Weights of a small sound classifier.
Training: batches of 384, held-out accuracy 99%.
Rows from block 4 of a small sound classifier, named by matrix and row number. Rows with one number belong to one neuron. Each number is 128 + 32 x the weight over its row's rms, rounded and kept within 0 to 255. All counts start at 0. Numbers have three digits each.
After each neuron's rows are labels from the 100 clips, of 14848, where the neuron reaches its largest size: "loudest" is the band of the loudest frequency at the time of the peak. Only what is clearly more common there than usual is listed. The data: tunes sung on syllables by a formant synthesiser.
# gate: MLP gate (model.blocks.4.mlp.gate.weight, 768x256), inputs 64-127
# fc1: MLP up (model.blocks.4.mlp.fc1.weight, 768x256), inputs 64-127
# fc2: MLP down (model.blocks.4.mlp.fc2.weight, 256x768, transposed), outputs 64-127

gate.506:112068115177096129146145104117139123108135144118130059116170108122078172109130133143111201103097149107159095064075142123121118172120113185159082142104217134126113120164148134145178170110107140
fc1.506:124143114068133158139155182153085130144096147150142201116131139103096064126053136136129116121190135123116135178118157107070128122088160144056201124153110109112141143129162150139099122160145093
fc2.506:068156037108119145099103118233155142173132125069127177193124108149125139139130183126159189131088083066201134104118118144148147102134138150174103096110137155149058161107136112115101042139133083
loudest: 2000 to 4000 Hz

gate.747:102104151112137158152134154161105130168117088102067136172145153131102124107197102140122133184113157067145146094127143132183107143123109112162134125114137182130128120109112024133162122121119101
fc1.747:138100150140126116126119129103194137087144151066134179118131056056177145139212125155113153144115116067165144163129146138045112119096152098086154123141133201116075135154130129133074131127096128
fc2.747:115144128136099171137118093087100186089156133042107126110137134120112154128101108108127161149098142097128139148116106163116119140178117146118066096149167122148142157150131191162205127173120071
loudest: 4000 to 8000 Hz

gate.732:074129127119079061114145158125196148198071131138115086199129205112151146110102105143097128148080169151170170139131124149137177132144154115144094117160161135136101104148169153132129045088141179
fc1.732:224135097128079151146133163123145153130127146193137140117115120092201178151189174093193135083162100168146075148125186093125104150107112089091098164102117087139098130115158142156132088125127098
fc2.732:071098145145046102102127122162097166174128117167165085121135147165146128096120152197087169152157164188095100148162167073151099161115150110172111086160126200115143074114072197136134183185181114
loudest: 2000 to 4000 Hz

gate.718:140117125125119116103127132129115113175125104081128144195148091164146102160106059136125151135135184103092145091209092102115074142103078122117127056182080140145129140170111190117127130155128147
fc1.718:092091112129112137154118085146131133152143074142140129202058147151129177126131131128080072083138150103172082120152110166042160077115120179154125156178143136105092137129147090171101113116168143
fc2.718:127109131071160163152115131128108127075130157103173063150173111142122163096144150167182080121130090168064151112101129111143160171104100129122121090105080113108157033145105119143129089121128135
loudest: 500 to 1000 Hz

gate.491:109131131176117168160100110168125138044024153128129186128143140115121151109149129138147137134128088083106123132096124161134153194126135128126149115140136123157119131125080171117162137117096152
fc1.491:144118163147134123138090111135110165113048148122167128112156128101128118040169088158140167116074082118125142128081102116121130094113129104130164175138132076185124151114122127123077159120133107
fc2.491:135130145135123111142095146103106043112082124105154115114146139210110139145104103153075122145127107165095143123154150153142141061148117119129120194124212086191122110115140128120133142202128121
loudest: 1000 to 2000 Hz

gate.259:165142080086104156181069125112124130130194118114158125105131133116132097135146079120117135126154097134155129141132151154177118148102126181164104139151092148107131108124121138091160128139181128
fc1.259:152110064127099104104140134129141065090160091160160144125126110140098112127130066151118144128180067140104132150091121157162161085080162191138078134149119127138092145124131083127197183124146086
fc2.259:126129150129123131132118088102139129110113142149102152111199132094149129086071121184102112115130102116148150139203138133129136038096137108055102126161083089130186210151145095123118134096100153
loudest: 250 to 500 Hz

gate.292:159131193135127148102151121135082131113147117080178128136083164151089127107140149170180103117136148147152130132130105137138175145168120094101128140136158148144093090131141179101120099074121125
fc1.292:140118143097114148083080125152112119237137133118195122079114113092073136075139133093144123157138144100097231119173114132067101107132157082156141098088135117125117128142131114128126079148148136
fc2.292:109132131174127129113183163144116052122123112149116043116141108079117123128130123184120123155162129134125164120164088150131035127162116140122201120122121117060102143128099125044166128178156089
loudest: 250 to 500 Hz

gate.724:107123163135176207166139146152121153132113142160144137115129120143070128117096123181115147115127166116114130141125215126139029141115127139104111114108165082212075152126188129148153108098141116
fc1.724:143178141169152127118144113117094103134138128050074118132135132165148043145140114158130155159131121163174083157067144081171148143110166082147129151120140110106159174137106165130068052130095076
fc2.724:118103170093099177129112094121131128216113137122128150127131105136141128121038146157155140105114145112130184148129092080126168087096112126092116103210134130128106178110137156116077111124123087
loudest: 1000 to 2000 Hz

gate.444:101109108160139116149130126213109092077101132085161106087104106156147255101094119159133157082120152161084138188163082086103126224158193126120179110115135111099169084196119125140058083137147132
fc1.444:125093152094210096174100102110132119074127109149113150143105101190161175112140137129125141074201132203140169150159095121121160127133133160095138161123114118128164081130134088146140141090140136
fc2.444:145074104143076106187147141126107120130144065064128150126123131129203190103119121124114160108151131127087148127116104126137105080145139112137084144044198151094165184161139143087050160154137218
loudest: 4000 to 8000 Hz

gate.719:139224145112108181178077137104075152183132085131080096125129078132147138084102049091150118136094100175074118115131072178101161139179095102115161148135105105208091092095132142104168169098114158
fc1.719:140070118150079121099159145122208117152138139123168103166078125128053115127118123128082125175114140161214148196208133126149109168074134126097135148086130162126174134118132159176189126136134115
fc2.719:140039213127129151105130124127079113098184142151176172063129052135157103120167147133091124109148181161125112115167128120188114125125131172128132122184104112093133124107078081128133167188101121
loudest: 500 to 1000 Hz

gate.46:121116155113183130111072107116108130108112135145115163144145103137131130123136159100109146179089200166198113130160146139129152084200151098196160167126130145138114094106122149141146114126050143
fc1.46:111131131070088113156126092131107078157155127135132124151124110168129116150106075079081145095115113119095129129131153092173112102128111143124112142198162124131118144130126178159109102174130084
fc2.46:123116127136108132109137125125089128143124109175158172128115142126129135170147071136100145119171145106132125106075056157090106140116130081129105144125097098088145128116130103175107140113058108
loudest: 4000 to 8000 Hz

gate.384:158172145182126145156100105130073119139136126099123125194135127118127113133113156104144009143220135124128133071207149052130107108155140136131137115128149111179111123126157138142131103099086081
fc1.384:134117144105144131097078116138133147060133072146160129128121128128145090092110097136133097140104134143151133157103011176152133152091112081131146129099123130108128099158161135155128090102129137
fc2.384:119175037179144067149110156188122158083100130149120117171181169147145082134133143141122157139144141152146085081159139099140134059088105131161119122128089077061124140198126139125113139098139131
loudest: 2000 to 4000 Hz

gate.754:131121130144184152149147112130145090149162090129118144181088149128086135120085086123152111188122178124142197125036166098118181082169151120119163130089177160104101155185096131158175114107106127
fc1.754:094171125203118142147148173130122136168115131148175086134152115061119214124096037117177156106132140123095141129114127123131125131194126069172123135236153092147133140151125102122115132119119099
fc2.754:123105160133088161126187126137176158118168076125076124090148066146147129125134183069054163127144135130120125130071154084180123141139055156202165142111091126154151096114152103198116092155122134
loudest: 1000 to 2000 Hz

gate.47:107107136105150095118082138146139115110132081137070129087118138164129095167172135124082098136119075026117086061003159082188132146143140154118130152122105152137117123127159147119167128154165132
fc1.47:127074170046121131144139145141062113133111160135028097166169152136172097129209128120122090192105129146089109142061131118128085085079128118125128113129157097089124102125135080204125129121129155
fc2.47:127120100082135162124149124127147121137179123130125124093111127105185146142129143134129125139136168126151147121043077142169113112166162066111091138117045131082157164147111195135138143125122102
loudest: 500 to 1000 Hz

gate.523:155131176050149108127113165161155216122146122103164115101110132108161109128144122094120063182132136167099120127051105111101105231109149085077122160122091101119105129148123151163075126094126142
fc1.523:146096093190110067112126124079071073123097133141093130183106102147095183095119122139112119103130107107109143113224143116097129099129075143148113096113178143108126127127126141102139146155075134
fc2.523:147106137110138129149137098128142147130052132140125050052091159172167118145107098110143089139071095078137096136122124127139131116176130124096125078123045101168099085069108111103128040141118093
loudest: 250 to 500 Hz

gate.272:173147103122171126112066147193128135150118169095130128137098047108094128080140056123132144127099134134120164173139157075181097141101165146091182143128125120114126059120137126165138141139125194
fc1.272:092174062137131113145170079070112073109081113150063128125136138078111164155113135106123100147114146130146141099132120185099170089153110200161061166098133152119089199136158117164106137151113074
fc2.272:142149125094134143158096121081088154129079125111159100159104168131120170153088121131190169152125136128187167128126118084148139125179131123067169114183105100093106111119123072107128139130123138
loudest: 250 to 500 Hz

gate.225:115167143130133146140158133102157131107125120121128090114132131135088133110149114160121103124126122090142129131149184089098079085151124116141051089121166168109138149216093155147150127194129218
fc1.225:152180143129069118143121109087171172071057128092156091144159184063142118135098107158112086139084112141195101133119156072128131151152102095130120113078120105136176139149126137126132144202089236
fc2.225:124178158098161076107116141118137185106162086113185130122143119127155117127045126109084104100072140123187124130129111101095117183130140121089141135172117169148155130189093175127118138119123098
loudest: 500 to 1000 Hz

gate.260:163155144119141130164143127119086127130108153151031111113123112153218094164105160092130166146104147117119185162085099176078135121099130135034115134122142145160094105116127159133154119129176125
fc1.260:162107184091053126141125134178113175106165116147110135107096129074132112138134130108102120100141116067139125133144142096077114113125166126138150156104061117143150101064135152146131173112131079
fc2.260:082100112139069166145136095131113119191151144108066129093205155111139090102141125139124080107142147109150151151152133133111163131096102045139114187181050127156099050141099155134087076176163187
loudest: 2000 to 4000 Hz

gate.170:120144141098128172112153078114143136144129112169136188098067065113090120138133127140101127063085125165185153157133140151099189207139085127126159153106199136166102119124082113141076173116074116
fc1.170:225080116141136101144083105134101146145148125123121131118154126087113218215128173143078167078098086141194118157159150132085113126195112220103138129081129093148157098097067136099151146082139141
fc2.170:148117078104108153110140152120138028129161065122113118070131117169132137126146168129093092185101169128156099178128122159056136068114205127062155157129128092137121105091102047161142127141109113
loudest: 250 to 500 Hz

gate.765:120098176062136108178143138129177080136100139157151132082079117153208150103124117140126078119122187161180096130119144086131157106093157132157127131136132185169164134165094097136129166137133137
fc1.765:082113015140057073156103125102113128078079092164127074121117054124123127164125157174101098137084146134112115189150161130154095118137185165156155169142198119143119184135133095136123112030134126
fc2.765:117143125088089142133166027122123133145136170128063172149103091069118127118148143123141177125123184205180134116133030127135127109105165172125145162129135138121152199039126109158140128050111045
loudest: 2000 to 4000 Hz

gate.67:141111112136110114085128126145141160132092138166099092130079105133067125122129095139120120124163140124131016161077104094113158129145132121140167116148204188131124088106144145126095137142125150
fc1.67:160129128035157129107051150142102085141140148146112091126113201126116129092129115072129107123161119133137090116166141146122212134156150152185187102145104133162156154073152098116137140118165082
fc2.67:105163146126152141130133179114117121100135151147113143135128137179157111083158087079177119122135140076135135144187125157066153092144093128196207156121127103120141078084170128071141162134129178
loudest: 250 to 500 Hz

gate.50:175128115147120163126110108125048093153090204141121100137194136137156147104144134162132152108131075169085123139127152130138153220107149154128129123132078130105122076150071046082133086135152093
fc1.50:150121118145087126135127104098103164095130139129081178106112125137158121086090107103134126144193181110114148083210128149023171134130128179081133144121139173139151187117113089126136157156112087
fc2.50:144139126160137163097145107110154115049138086206129163198114132135129112154098146112071113091141166132062143130116101145085135116161129122104136150134152103092140149137136106089125139087116139
loudest: 250 to 500 Hz

gate.110:078102121133162128124082160109133132171149130153117148118159087102163210127131116126125126227177114116173133124116133103204144192147110166177153067169082130128160177132092103126127143156126137
fc1.110:079146100135129138131100162177149118123171127100116165117092125190163067107112117071135141116123140142130142086153214120111143118115160160122125122122131128157113187132102086145100116156109127
fc2.110:128088137140159112120159120174137063123152181133134085107077133130125095119163101106080180111105093127141108136162169100114109127128127068128062150089116116123143083133151145090088113127109135
loudest: 4000 to 8000 Hz